A small image classifier, trained from scratch.
Model: 3.09M parameters, 24-pixel images, arch vit.
Training: soap at rate 0.0021, held-out accuracy 99%.
Data: trained on drawn branching plants, 36250 training examples.
Rows from block 4 of a small image classifier, named by matrix and row number. Rows with one number belong to one neuron. Each number is 500 + 40 x the weight over its row's rms, rounded and kept within 0 to 999. All counts start at 0. Numbers have three digits each.
Before each neuron's rows are labels from the 100 images, of 14848, where the neuron reaches its highest value: "strongest on" is what is common among them. Only what is clearly more common there than usual is listed. The data: drawn branching plants. In brackets: how many of the 100, against the usual share in percent.
# fc1: MLP up (model.blocks.4.mlp.fc1.weight, 640x160), inputs 0-159
# fc2: MLP down (model.blocks.4.mlp.fc2.weight, 160x640, transposed), outputs 0-159

strongest on: three-way forks (100 vs 57.1)
fc1.91:464428470504539447575529481464523555511484493529530489485441566413455514556495503591479502514438466489496527534491487609537369535498549541500512462509483524522484544550506508537522520579517463517421467484498494443522511510478503567439534510535483456516512515455522495452513460497491480475503532454573544534476475444484460521444495469467477529523545508470543529543466550542537475483492441458429482596452406542491549475582473539471477528452594514494537487512499474494516557500530485
fc2.91:436519484501514477509518430545535464490434523517480459507490524470487494506498499478510465496484475419485527561521449518484447485475517525518543455494590485488433538553486444519430389509468524504508545515472467500459485501523499551508480468514530519548417524470520473550465443515517428543382533476524522540495480514460468465464519484482465532520530505543557459438503511502468432522467448497478437511492453504522455546551534488430492499489457477432443585405524488481491603605556565

strongest on: autumn leaves (47 vs 16.6); drooping (45 vs 16.7); leaning left (45 vs 17.2)
fc1.615:479486478516484511431473503505583477507447446443491535514535554454474562536428497556501510590455519528559550520463481531492506487541456526467518521552517492503472557502477437498561479520559494480498531472526562485567507392513504489490442540472505487484483515509493505463512448527517528545507472548508550505503563483493586542461569450439577500543442515489493537501513462496488471514492532436439528446567505533486526570494581532482484590496513511481414474426511545424429509472441580
fc2.615:466493504517496471472490508471503463481546413535532552440541502544523547473515509465579539532481496468491512494547478530505529456449533480515549488441512571562465491482555609542563456450571527458567495540475474503522455480506534447504527521453418419496550445516522453581563454560553461417527449495546540522511501493513572505459532504569522469525506523462475439545443513561543508471440476507585539450479517529481554488490488460479492516553546536488523447464456544429522492469521511

strongest on: leaning left (42 vs 17.2)
fc1.358:494479488499554498509438501540466486465538484532521412547493495451507531491505532514473544576486516439491439459458516544463491467532586422444521576526446526496512419525510515484510551581550528480519469495510517498519524503459500537543437532513433486522437472497474477512460450529462459537432469561550565416532508508433473499463489572523571490469440483485583478498572541417506524532458542533551515468532518505536452530485464484459571525433463531516482520464504504483416503514469591
fc2.358:565534440539505480530523480543517513467410502481557484546588571446510531492517465468513518439547516471487523592528492572525510506450518543466522438435550478470521500479514564548568490504442505474437538489482557538463432465477544443505401521459540463510555474473530521565461522536516533545465490458465522540544521527553510505544485514474417488452432536481436533516541538494465470466567490514485509461520574522526506525460435519461562499469563561481494514459556561489542495542463455

strongest on: night (68 vs 20.6); leaning right (60 vs 16.6); narrow (39 vs 16.7)
fc1.119:519495477522494479534469507484497493523460484513525459467488526456457506502499515522544515483459457440594506486470449527496547472519530438496580557513482487464535522442482525495527578465532513438483460494511549468572470525483478501362438559525486530456427433511439519545454473539558558524491541570472535560577472538548463457479498489561498483469439459487510530541511550415526516520466485619533503501507402464526455507491476531463527495431556517546484534468497465538425501466478516
fc2.119:533452501501509503510524509464567482455538503469503481532464491469494502511531468528568548494531526433518528484470551497494497460444463482599536497435505514486496487490495489502562603407546522467504573440419547551476459528550513447525491520455516484530492498511484525567495485544448525535497502449451567523526530490475457488528488509519469543425424491450400479392468489514421454550497488488448567510542450545537534507408477476454484454487524626505458451495529487475481494519485530

strongest on: night (75 vs 20.6); narrow (42 vs 16.7); leaning right (36 vs 16.6)
fc1.262:448530503523526430487453512516436484576460513420497507462369509472526538476590436490479497515496534463492455511499583497509507490514552465462448516556537451507511469522455522542514534518567479436515470463509570460572516481484521441446480467575447522509496526501583459578589499486535469461514502579498532507502477485531465526533433535505446503526528544537505461492478584476499540578485495546540463519464477492598454523491525492519490489448481497552504519482500507530455575447529444
fc2.262:527516431496539485467552426477457503490445532484543524467512548515419449481554525434567490455551445577467545539568489540498448540478543504526546456502545534523483484488492535558516564495538511523533448488541505524467543464494532479545414498490492458558489522428512521536454491464498473460526497514446546548525604566541488498525429537501464494397436555469450513513501595532521476532457459470488486483534520457527422503442490483438477527506515522506462470453571580461518506491476468

strongest on: leaning right (39 vs 16.6)
fc1.422:466518486521562474454460448514438526515494510508457510526509531462428452495480498464471456497502501463519494516418525437439453507535541531487472545573503452468475487467552454463503477534480498482445532511478554488486456474498524532503507526475439494538491478493455545557471517535469536484572499434517522450510454538587473494518528516476558489480590491456487528551618550433536541547486406609529538451469522454528489489500445476521472583487489526537551548457495472552389558535493545
fc2.422:448545479486449511469563464460472485473413484517495460530633501477499515521410434482442469541484528521517562471516577501499491519526511508460466496456488478518564510591470481453517499514444557566544480562488534589436544492472498498525520443423556511516513472414430536447467529586479537471419509468523480556469478474528481528486504579557531472504514543536491524541552477475490534512543514519438499494448555463471472513560493491511478499573554503534490453518527544545510522459528525

strongest on: three-way forks (94 vs 57.1); wide (57 vs 16.6)
fc1.292:500536404481515513468529504468519500575449492468476501506544501514490518549545520542524536511540586480464528465510470455580477467506491519556453514487492484527504461501517481454541425444477498532501512444517530491469522477548521509425484414428452463490550588489482516501498483471543510500496557468526488490557420552511409493470444500611551411504532509522438536492554534555517490459451502569488544497391519554478505424456528502496458454515534519466434538489543543568517466482539470
fc2.292:528609494479532505435399569520565492517465472492428508477484504445477498495497531494475461489406523421545527478460462494512473514458567465458450486515582461443553485525476531530518529534481508498559470442491563457442476480526594484488535572581535456410574490444555575464553502506561469483529449504526480489445432478501488563421529483508514433497480499472452472515485472567521503482534506474460494462443506524517488535546516483451507487522468486489504518525495456451432528486512525

strongest on: leaning left (69 vs 17.2); green leaves (64 vs 16.5)
fc1.220:498538415520455471483464461569552522540469478478515433516480455435402610516479494466507524569429533487518561576449503527517499482524452494489539591518506467497534473515502454519476481507516488457495471484515532523532503482467513459443518511452546427551485457473465458441534497545609476522483497470450429510498510468528528480507546427465495451506485476480524528509513496440528478486469497466494485468518487433497521501469555556461522563501449482478486599443421496557482394523421529
fc2.220:466507510506516485466508485528463501412534475465434483445587476466513464446539529492483537523526550491495504474495456554488489520421515458442478510576539535503435438480510509557492549439529545432509454445527451450516474468504541460486514461491513447524537476535524453524530429576468472386495522462541549487476438494470520521497547543557431513492483474476459499436473467442477501500458511546563520490437525484440527432462491557425513447525535494427428458455452492434507541474430489

strongest on: night (82 vs 20.6); leaning right (47 vs 16.6)
fc1.9:523486505479424449516500509497513485501449481579457497460533470501510514471505478455579524505489464557554526539493531483490492474459477513472436589588482510490474484502436457562449528565527546514553433488528588529561450491408508537488539505582513527454583494578457510430518440455476490445549471503495491584514579530468489494516491508493451506458553477557477470487455527453421530553446548570453510494420445503484505482459513515466516479517557508502448518543478506423500513476478536
fc2.9:464500489476556413503497500489529510567508534391494457507478412518480494458522468506535591516393494516524470444573541486455527543498472485557487498481522564509544522566457571506485508473487475553414472479512505506471446445511503517507462519462429452484505470512463508428481556464454491515480510393472468552431454537520453446502507511446533526494467480473512531470499481470525498494432503479573479517510503466527537415454534543508414508383527537483502539458475480476527561514517462

strongest on: leaning left (56 vs 17.2); autumn leaves (38 vs 16.6)
fc1.205:528498493492497458497530449506539546547503506486544473512497454509454523465495475448546459529424537522508577545538516469446529463527497510495471602558503479512518492515507459509542485476512530482516445499534510474509507441497493483434563477417532470526576422546509543410558540543608476470529533437455468454519574498515520505500544448480562493534439476547520553566513460508532458521475468498496473432481473464483547549478478520445421515588498448507510580515504499516467419516391483
fc2.205:502521500521433474496469503521501500450495463507415512493550467466573459481527503456449508537545499482526495484509481513528515510449457492470477503482552456490446492523553501551452514498502563413521493479554552507525453485507539548514504512474473531528592493561535420518525473553544465323522519511512510503464487507483476533430517601595496530484475502454507605484445454490509526564499490560544530506493494551537529512531519514463477427557521500456454459451496546463530554524427561

strongest on: night (42 vs 20.6); pink blossoms (40 vs 16.6); leaning left (39 vs 17.2); foliage: red berries (37 vs 16.8)
fc1.635:494466486430481468526568467549584551440567474471438426503445468508527486507471533544542496552482492399499461439447522451555486520479565491471516525509464497491496530530507401521503477508558492456484523478530564510537478470520480554472583441537474466509538496549468482501472489589551471502528452527513532425568433403504458429482487495469511501494441456472554451539515439505490529525536470553459540499597460485455485481518518506501480505456447521494472541453511444477525489469518579
fc2.635:561563485498513449536517535500550508432529550443457467587521501529449482594508460518451552464525550500535480516553498488451523524435453509403516462501470505479576525549484616563474474508472442530479532534458501526480499478492514451489450548478515553577468518493472566557471585549533528493542565445459538518495536463480531525445443461549500459492454499503491439516543564462493505542540468476504473431486520532506533446531400582484513498481517507501482457487504541467549477507465463

strongest on: two-way forks (99 vs 42.9); spreading (47 vs 16.2)
fc1.439:499504498554553452539425496482432565552551492522466500468490521447492480548437533487535495493538487456472475492535524490482520589444472533418487481467499513464438535478507508498530496531518527485515446503417605534464499550473501556498460477468554515513505558502423475510517472511543534578486523493418448448431526447505497517538521468503522462515524530517473475506482437490452445487587430530503477449599527489443518462482438501582534509496535523481520484608473458528483450545464412
fc2.439:546519515463490537523521467480527555454518501552489517491547505520509519465427550519505501445589536549485509431474507572559595532495464454476559443552519504563556519501459521513599459507491526453503473474594512449493477482453502497491489512462511534478547495496426519506573488550442528498523398518566507443500501478477442463470569553477584436466525502461463445520480416530499543461505534470504508453495445521522517439466489517511524512449451516521570523560517558507598509479467496

strongest on: leaning left (48 vs 17.2); green leaves (42 vs 16.5)
fc1.465:485492546523493510546452556466503521457475545527499522527533508442559468507492504475523491452461531486505459448447523495435518529470451494487513506482523560537451482492415495516514500543522428427470412504512457493450502488566532520537525483504477468478424442400545476448482506523520508487603502509535445536529485384518559496511523471495560528455423610510458446432482453498570430533508547493502457460468463473498501460585483551475569539437543514559515471494500452473518512487467481
fc2.465:464516530570519518556487500559518552549489502548468483535420517504483515473477557582477507524536527463491483449545537508513511517463486513549489543479463523481529518501419482439410476469504548442459460475565469533531484509499512449425514494529451519503542514551513592516477510491521523491598520524526493522534496481498549511488504453471456570527552578465413553484476476511506557510473489489487559532488556547618544558544453501524472550464506430466576536536524454592467540503440449

strongest on: leaning right (54 vs 16.6); narrow (45 vs 16.7); bare (40 vs 16.3)
fc1.528:548543521512395455553448592486502473443482450540497499484442525413501456505464472529472438536514488489474486477535434565497555562545494538491496574504548461468414462477533508513474554506534533488517445522439410486512438546506467486495549498543510540463510478542452564421496478476537513489428528498557535509505503470518516507447429563530534437503518492461515481470468515504503544528485495572476483483545438482461583521552487462467513426558551517570458547552518510468472456483534545
fc2.528:525528489442443466478515556468514466533521505514430450511457506504525574467453519493475510579466521461478413409452528469441454507484550506464479495524518531507518502486452485519480523541559446482485547510480467580439541464584514478447602516545481454524474483526481545462483565472475512544571496489482501512539574528541443419498468523483442550498445511425479463409452510530511525471444496548547586500555519469440512512590467497487524488499447514464501465527547516467476470461432498

strongest on: night (72 vs 20.6); leaning right (39 vs 16.6)
fc1.179:511506506444528494434551485565484414490468477523481491458554458466534543435454565504496584477493469555553416576504491467453501446448442510407532575562566465497434479530483510499449524536447505511559454493525529525507495482471561515479481512500509525515557525513460494440492526442456543446523447463459524460480516474456490533473484536537505512491592481518503429488511519437500620546435534502496489521466457515485546464513568568482515487479508489489441475484491448429453559521458486
fc2.179:445466474487554461511494548564472498501508509408464462482479508513469469499551541470479610533509490505526558491598439528492513511494513496511464455549455447480599550481528533474542540515465524498435549441480498456488513450508474559559490537491488497578506551518474511480444533486507450454486473414563488472467489536517427474503465537494476503514411507478538528454478546474473512485485594487513493441500461548585489503375499539459525495431517428471487466500476432440527518542503531

strongest on: two-way forks (81 vs 42.9); narrow (38 vs 16.7); leaning right (36 vs 16.6)
fc1.345:433409486471532478467457460592620428492511524485511571482480504499552519574536521554412481525546435558440541512495484468513517540489463505512483494543480437486422494506487531545517552450456459527501517431495506505473501505557561508425525509550517492477433487474510476509475532505507527455546458503505486439586501475523494447491512483513496394499502454465586504449479574469497428449481485449474575494527464461548525510530493431473471523489541501569454542503496444524508509548484491
fc2.345:507521527527488478466451494576487518468496508520526422502620548513518518529486558557480507525476577483504539509493413564524496473490510472504413425428526499475420496534462446503531483417487440413538455555532518532476516521503510496542529490484452449443495468478465481517500524521536394473499539508523572555486544500445519469509556485485486585501436490512503507455533405534555534498463477550491501427515513503474439478441476485450447513459535424528495474488543535567535512462468521

strongest on: wide (45 vs 16.6)
fc1.323:449546507485413457496539518526571546411405472464537571515505507544548490540515463482532499441567524514448483527579452485506469527476456493496553541504513425464439503482550546539553549533460473518468540464545463518418490485538495532493514531511476491523579555485492529499531432463538494476463551556459471450504489503474473460509429412440469571553514441494524471510495443576475525454525488534519499477436494500553544495489518469499433476547512502447475575498580535476540494481555529
fc2.323:432531543496492565497587481513546497557465532457476530560540501506514466523502509502491420485473481413508504509581512548534522547483494557519529481503497477510499458474509506526536495549475535513567468513425518471406523457472590534476545510549487532521491456510479479520574472559528454504454478585523498472528447555530506556514536418526450490441557429541448462502545484479443549489480471553435488492410572458491492417422510502526487540520484525509477580513517498491531536576488555

strongest on: two-way forks (100 vs 42.9); wide (48 vs 16.6)
fc1.449:484554560531541526568477505495551579528479444457501509513459453553527475583413493510560623545495506533538490474502469517385510476493457505459536487525577481514487543447475482536494549493499479455497446449530578569506506491491524509487512511526450502527508498484502428558536538496478512501461456493533485477518489469537541491496505484495507500480499502482432431447434465580535455452506469587437499456490531517494455418484433481521408512421572476532498418502457536474482524483485502
fc2.449:453543538480551504557510465494483556474493541520512437470488462489497469467518547472493498500471506529508490521534470532495515435416547457507491526520464541495475487472392493543459491512527534448542442462465566444518529496453570521462562518511493537450467514488530580465579462456423497483534515385563527526539505500532528470483564407537496502545443553467409533466513457524532543449466475429465573473508530489578484506425435503532526508467546516426509528495462479503562482472467529

strongest on: three-way forks (94 vs 57.1); wide (45 vs 16.6)
fc1.221:436498480460549531498500470545551475493485547427555456476485549537528506595536485502489530615492457515533459437490576496508535452470558525494470530568518420442510554465527468492518538540539438558472531481492511542492501409574478462509509530448548468452553472532500492425512474482490581508468551504476468588469455531496460471558528481472572392522509503519529529485484543502455525495571545458449451485477548468467446496522494547511458526548451508499490506462448484525523436471506496
fc2.221:506524526473525462508512509482533540486513451542479509448552455567538438455576467501472543498462493448517537562485500468508533462535461465459410497465463456536484499450422483544426531560507441391538511447535568478488463502497446497519486491482477479523530437563562509497546526454515527497467554493505533513515511512488476528501505538594550501504470505453541455480543512488588451585432556447561509495473476441548412513510490542435482586489505546542563451565510500533470479533486523

strongest on: three-way forks (96 vs 57.1); green leaves (42 vs 16.5); wide (36 vs 16.6)
fc1.319:473477480477507562514557520532525438395528479487406558483411493555477537437614507499474451495472520542523545507455466554470475498441429543469448509489575463510579503550466472485490519560502513527535507504515513477457453458514439509494542460457504468455545433434533496563472546555498433558508546471508453525502525477483503389510532556568454530506490440522498545485452489510515504529488531490562520430465524476465496451444480522555477459485461545467502478514462468467534530503451535
fc2.319:463507519529575548541545513525505509529546508507547458425511592510514453505493568441528480498538469503463427505467517505541507472533491506576491530451460482569606520558534501510482555497511558489528466403536516475497414501416466474502515482480526594533477518492521486535511447545480471508539528413469584486537509572510570500485510437491467565492575510439532490518548508520531534467522512498522539485479498550485543550488481527509543477558484596495445470431512558516563494513558523

strongest on: leaning left (97 vs 17.2); two-way forks (87 vs 42.9)
fc1.99:469534546417531515484478496497559528520424448502568466542574453500526423467520414533537493455532549496495481557538501519451529450480469477533479524563457521496469531500563501461542498400497555452551421504506411503545433486525548507455517449470543463514506433487542490517479522529517524502507551471473515487488581429551516458545513454512493533598450444511544484441495543453523476501484461506526501462541466428438526500552512550424447529531465481505471528535513468504499474558470434
fc2.99:496476478449502467538355561549524496523442512583458477450500539494533445524439466462464504514513525477526541450510498542497518547445454519515478441522562533445504444538555496545446548519515434439493445420518498503477418546522454472520520471534461495575514513564515474472470488589537443378483461522515519510457497549497504492498541560511511465461431489512485533457441523463546550510486483513510476443503468510491463532510477511485467456566472447504518472560564480447484568542486499

strongest on: night (75 vs 20.6); bare (44 vs 16.3); white flowers (38 vs 17.1)
fc1.81:514500509440494529519515429524508507494593409397501503482430456563591506406502550499575459509539537514480463488540531483536477516455461559480524509607470462481461471549518467518547484443496520482538454466523524473518506556518436507536538495480441442507501512561507474475497519454494524423493485507483487497499573444506421503498439524502464458523429489466522540429498545540588481539455548474543499442442527489474490570481533516529533475533547511553468470556465511437514463523537527
fc2.81:475523537549505503550475467489467472469543455500414499518382495476529500521490560490532526482511425413540534479479574497469548500521501490439472456521522540451520472497511424493520523426531525451499487481502510533500489537499453582500500390556540496565520505544474589439496538435547485392502522498517469476410534429563520503476436508471440483495513504526494561471491447509510547446487465465550486491503512480487553476526586494524524478498515392525441483504486518503507545554501449

strongest on: bare (79 vs 16.3); spreading (49 vs 16.2)
fc1.261:514565532531507585479550483442544472540441502499552454545496441585582477585491482515455529489571505509482520458514495575479541505419458481526500418511525458478407541494481503520531458455497555526402463491498526501498473466494498562569490469520519503509464435543536495502547590544474476532480574446537498464488536501526501532468453480451482503549451504506565438441446551537560503506483469477491526575528511499540455533489518475430516479444542490487538537439533531441515539509557507
fc2.261:467521568479488523460566420502610498502404518532540511434488567559559509567563460492512548516478505481527476445510556557570556478440540520538516536487509538531508495479488495483501471451443438534495507531503517443475523534495558578556453472458470505593506522475549486492537487487555509553507557459543467491523500561520533493492485509516532480466445461494509500527503477480469475457486513509474435468584490548429400497435477538458546434530435496547530561441487507454550485498471485

strongest on: wide (57 vs 16.6); bare (37 vs 16.3)
fc1.109:540520461493459472490543536477509532513502508439481561464482596563429480490497464525559530483517526505508408508520484505542498580498414484440415466470527418565460441465547467455532500488498514469525512451554538495515440456473465477486478435398499513501596503540533496543508538594490482595445475427501479495494515481463509444486514444534537545493483460472519533526454446427458500554516428534471522533509490569473535490485569447480508480454477478530543528495473502426509486496507511
fc2.109:496533541519533481549440549507483493477549500480538526494507520539502416475519526498532430483611501522497512547571532463506510562436460502535536496552449374532503530542478518511493493485535511498480474541459423513420480540426541451517495556535476557507440485529470511481550455510479464512508542481490472443490541478464546554436455439525375492458524518493520427520463477501535527526544484577507534471392520539461549508462460463501486415470470493465483540481550542535494506484495446

strongest on: two-way forks (72 vs 42.9); bare (37 vs 16.3)
fc1.225:488531438577519519550491473529462472463438442530464427442510591477466524513461516463475451410535492533533523516515503482480503461524452525446526501453515574498483486492536478507524575452438500518478494501485478520569452531476513536524568474498496509463453484492457518550509456539554582465442459527472451464542457487575515529510472497450524436455486540568468443539485501486509507531457529472577555422572510485515561496451540495534571515499492449542539464520491418473567611483482505
fc2.225:526444516433509498520507468536434532465522511515440442413502520431447505529513454481483521480485532497489483505515511459480569452491506513478523500604419524535439530495447500499479470497534609527480555484549489421475467482486448539477451523420481527488543480473431451499539468521480512504538480493477531433483569486480430442526531514549556508582573484462555475517543492492525467503445600514481487471452422493544505436471525487497470493464528448523480525374472533509540464524463519

strongest on: narrow (73 vs 16.7)
fc1.300:472507476488474413459499478474516526472606446550513430493512460449466519408575538525445532476518506523538412518439487479531447537490477528526476559500473532567493516481374536447526555517449492565592461423490520533471499481501522498517502529473482409519582500452534510467496470467515490465510551531505513522428496465491473578419543510497499520544555510500465485466490455531512556585525435514576447519495433501465491503512481486451471494505481491561499483524549520505438501528499526
fc2.300:428493478542534515510520511520478475452580536458466517509500535509466520522504509502482655552555535521594502500538465522487467496457501492481500486514476501499533509475484563463517522461496486395549510470497396515495489500536505587540531587539493493621459472478476535492506494450563473431503499465472493507449495520478468507520542558561544597464459487520573466490465506442521529519482449477506519483528485509553538542456465609466486509529487476448544514539479560460541457551532492

strongest on: leaning right (61 vs 16.6)
fc1.590:522460475450480462441560482475504506480484495399515487479539523488597497449508497485573487509483503505571500449448536513419474478522425411518506495498464540479513519416497423462569519497486511541513418477564508562501467517585497561474600502439473494524516482584492439519480471487546465570496478525504480480579515474518445397485528508523527449529494460546561581496469519542532513530499539507528450518535473498477488560513538539510479570477432517493449493501493466504508456433499521
fc2.590:472513501514529514437607506475500551420479502531448493555458486507543558438477505552550435498469475569531453473450459487466512509556499474510502482524489577535501490493441513464526500499478539473512544449551484601527539617522559465530526514455481582581543467503515491440485505490487425541528463419480502494501440466541470498415435487495476459471534478422474519451431514489515451537481490498500530538517501546430567479422479489521481530457509513479511531495531471513574540446468538

strongest on: leaning left (64 vs 17.2); night (50 vs 20.6); bare (45 vs 16.3)
fc1.196:485495442480511542480543439477500493486523445395476506518518478585606519441526525447538488541495581500491416497573572473483471523485464513535585474572494477518518494504533435546562503506522526491539459433508518432459500496526437532491492478500432445535558463568475440493484531470486482483491501503521507477510568441486463465514510427487507473502447481473529535480456522551562535504499543492523435431457490428443490552469539514572488500571525494525452455539544521416515437530482514
fc2.196:449504503538490457542453444479479448489480471567419528446425509527549498521526556474555446480467441452527534501501558457488539435467489503533497482477494544484540502506492459483554513482459532447492473516478487558522443543522428541449523434504488518557528489506484563445550514514537502415473512480535534494450514468533511460496493518494371517482525462505509507471419448518473541400498492500515492512480455539491604462449576511518500452520493375527470443526469549567527524549497457

strongest on: narrow (80 vs 16.7)
fc1.475:514475509575502495532498521527550524434518406485498510501497468507517502524483497501434447524489428525506552538494464500553559526491551543475499609439494525518429460501484504499539597510484518566523450400504497459492529546537488422446538474498500532517502522508444583480540502458510507509468578505492405508466543443501507531485506408503559537385542499516490519471481568543548443481467504453513501522541456422504507469464482480537471467447575422534484516525518444494514495544453492
fc2.475:539507531499583495474564528532513545448522575566503497479549473500509501507511545582541486436500466467450487486456452432406501484468526546519538478521448534565558519476392524449590444481544497415514557566480493458476491537510568456483523488458461564566442505504512475491479525478503464535520456512485528530504553518518427438545475478543521512496552482510547527528516468515526499507394570549497516496519513475506417489485524578471493462484436452535526533520543531504534453431483502

strongest on: bare (58 vs 16.3); drooping (44 vs 16.7)
fc1.30:441474465517519543449527464496474454507455384532507403476491524472509507551500508475443467439558500545524524509494554500452538488494483513492521527483527554505468448452527542535517495454430495494487501518527504483519475553455448461591546502488521514475482497595462512468520537567516517522479441478453469461538527528518495563515418523491501565408495531561465440517513533434477498506448550481577573448540455490537570548464503519449581514482476465514500477545512452492507636478492505
fc2.30:508463462496503468482551498534499565472508547489465423435452528471497486503525442489465537498453523503500461538536473519499523447501536543549486465573507527492451550543512559480488517467581569585461492532531430465469482520503484495518461541400506468550494503472460442503499429529525534484547473391453607515470541541495463481539524530548549462558553478524551499535509543494462483522494621475493501543483456500524498502460491477503514498530547474490494517391439483535580569508423502

strongest on: three-way forks (99 vs 57.1); white flowers (49 vs 17.1); spreading (45 vs 16.2)
fc1.210:464533479467523515520529540514545452493397500469586477444510510515610523518465427521534564541513454456477540513516442548447524461451483492518444530398517450515524490501401453506505559502523472494461578465550481465448517516507441509528510506536587494482509492511528542449500492500539560506523553531599523555458511472456541440500467488532498467505488465527531533490393482469564521504523519508491493511438504485437571457521585534551452460490479487488559482465487472497528468466563501
fc2.210:522564471485552454533561496495518565457520505431529519504579554553505467465562473502480552468467439531468537560477566467494484424512496510484475527459413466511543459489468486547397449505471509475518517473507449573469511529534456502495479467434452480516481492532546536527497458426524439586493502443489494498552501496505518500474517452546416564559517450493507545518536489524597540547601497459489528503518572498428441485504499510433496525449483518493460451539563499494480424507503505

strongest on: leaning left (97 vs 17.2); two-way forks (76 vs 42.9)
fc1.520:474551547456520578503455554500548492503428509427543545502527468538504495450500461454560478459490510490484477516514502501500549504468510479523502506582544487529481485487536447516498416458497459519563463439570521526553515459493495521462527585539516508505495525523594474550510478479571539497451460489493481433471560428521499503528444531502537459626481467489472463397462550463474481500515498505496466458509484477502513470482497543485456425469477421484424467514506478472404529452571409
fc2.520:543479474462486441474455539462520542555470469525496466447457508507546479566467546533557525527480545487536567441484559543417557472460452545527527442520456488498521477490517505573478527483523517491555399444505541532537509533537500492534563470498513511502534494492412412495490479476505521455542403553581542583431510566518545483521545522467471484464507521469477473521526539460513548541480445484596433458506443442517484520548480505485552451503477471535541472550500529521548519563442527

strongest on: three-way forks (89 vs 57.1); wide (77 vs 16.6)
fc1.565:438556482470507505468570502469513517547489499466499458496513462512536431530489447517541443565529486475522535528502485535530571542506424488480477406524524543520486571556480551511446494433506438421407471500457536481533450561511464496505497468507512482509489454593441500500501530507467521509461501445508548503520601449466543575484529458495424530608517525524464428488418532583514447462529532557545521509504418520485507454556470506470512500481525543441521493507545520491505489457514529
fc2.565:399495519491513479438527469485559516534475503462521487557516572516568544501571512530475508585487552531544538461522534513496557545494489512495461488536573537530513448505479567556527513446458486426457462463472502449575506506428508550557508481390522506545420512491545532498455531576510521476577532438544548507432489488468556517484523558570392478539499462542486483496486498504500497413436556490535453462494438464496449470465516524458491480495488543519469521535541536477473499504489486

strongest on: narrow (93 vs 16.7)
fc1.318:508447472512475478484502503526535483425461430516546533505486508508548453516503529497495464502513510576489489533469540499550596499488494466521522576478465519536470486528478494516575541531560426548494518491520500518507511510572491427467580479553447540564530484452441509438474549468467471503470558546453415500524530467572550487465503464492479483406577440496580492447464515515579497542456530523570517477494395473526476513507441431469508442470587458510549484491539509523536513494475554
fc2.318:532510498530514550468583494513512533458502555547481503510512482537494519462522516563533471453515513464481518458454439443353425493424493535549540428515480545448523489466446497424540467506501449514543529522507516501470501575449568485448521526522430515564485509517421477459444527514508450576504426464552559525502526506537429483589447479508496516554523521506540570508459465513550503536366562511472521539520533498504484483505515542475479477474466533548481500513544497499495485477504548

strongest on: wide (48 vs 16.6)
fc1.66:514548489445458477535522500528462464540545463511516594493481508416466519488541437516517485516508522519545480481542496569504495524504502564488446538511559483475459531519542483464473480492496488453540474476463443538543442550454518496477534533536513547453504476510466538498475480522439532507518471511514513492471469433571498511509330542497495471530558445423534498470531558515533565513457464558495516434513472494506553597569525433492479516490403492556386504560468493506507425504515513
fc2.66:487529546481433456508506491520518448566527493526474428559465468452502499469445509473478513568447478441504481375495534454498440523543486475431493470505514589515458465554436504482481547547510530499518392524462479516485556473540560545538582471564455462549455489475524508468491488528477516502559450549459530508483526484563442451526507532505514482564488546449482512469470547556493511435450552553496493499556507492478467483525468448475477584519463511466516480507572535475402558540487539

strongest on: leaning right (58 vs 16.6); narrow (41 vs 16.7)
fc1.493:487474523508442431528513541525480564439468487526498485507535561504493576505512550539416419464512439458491458485512473567562523472445565545492486556455520563535550537530530593533458521477434440516565478441438501484533508472492472501424407473532545497526467573503457490495547456516544502523582460508483505540539498515458427512482555442488458504509520476508508485495594516497588478454558481537454491510496512539515489535454482543563436524453502478528436488528499496535491578526492493
fc2.493:526462520485510495397527505485513581441577474550478523484520505494537555458476504566514453492519476540524479543474394488530480510500546500506500547464520546513527405436457466502509556431568445418546508489401470456492559505454568475521506487508477498543474454545499461449554487430476503560479560535496470530492512389490431517548499488570574507429497468487519518505489519526486471596458494535532559484534466478548511510451467494467521528482469524488501537497526542515493424469456482

strongest on: three-way forks (93 vs 57.1); leaning right (56 vs 16.6)
fc1.402:473555524470492523441517531496547382527516530476564497384529495487523480464478449387509543450482504446542536554448487543525475498508440431517491498467522447480480519459474427476527492551511492554469530549560507556468498511530504476484518496517522491539495445503483473536567541460456597514528489476477457471445516454527494495541500488569512436489541487500579525472483564503481474520539497528528506464520454463538479444533501490468502538595468458495555558526440443446538406475495420
fc2.402:476492426459478412452500550476497556439487510453422497547483509511533528432463492552578500523494505550531542447394408492479487473439465466467454536528460573422555560493488475514461458505480492482545494470545471536539469540546500434483500501414478506546501489466536445476461509521516435495461461542478479495530527459548433428547496494510506501507460476526475544469499601483533478555543416479487502499517470530474475516482471513466469533544427525593519506524552447506500465492571462

strongest on: night (44 vs 20.6)
fc1.293:421443427479515461525501418437492484474449514510501511584504481550501559437579526480550543447545506568441543469448468489494493484545531502510534459536483433548490531520507496526500512572535522490461478494453423447481472477572540489473470568477570481505453486535558484508458447482523467543481483548493432514448497518469522501478430512485510390530486460499557511447479550528563495397513436510506544502498497457540451514516481533541564495534554502495477498477415567450446514502464481
fc2.293:499432479535535471496482494497555567443505503539497506429442457545475581494579485492494545501445492550523508542483554524482487523540549529511498467508474549559521387543457487501547590481485446503519474505478494467455532493490431552460518545497476488517509491484472425463546473496463496487455623467509577519447576522463515530503526494525487519548527530524430461529500559502507504464500527495549584442480561396475510473447428507468467483504548575544468498478485465511509445550503422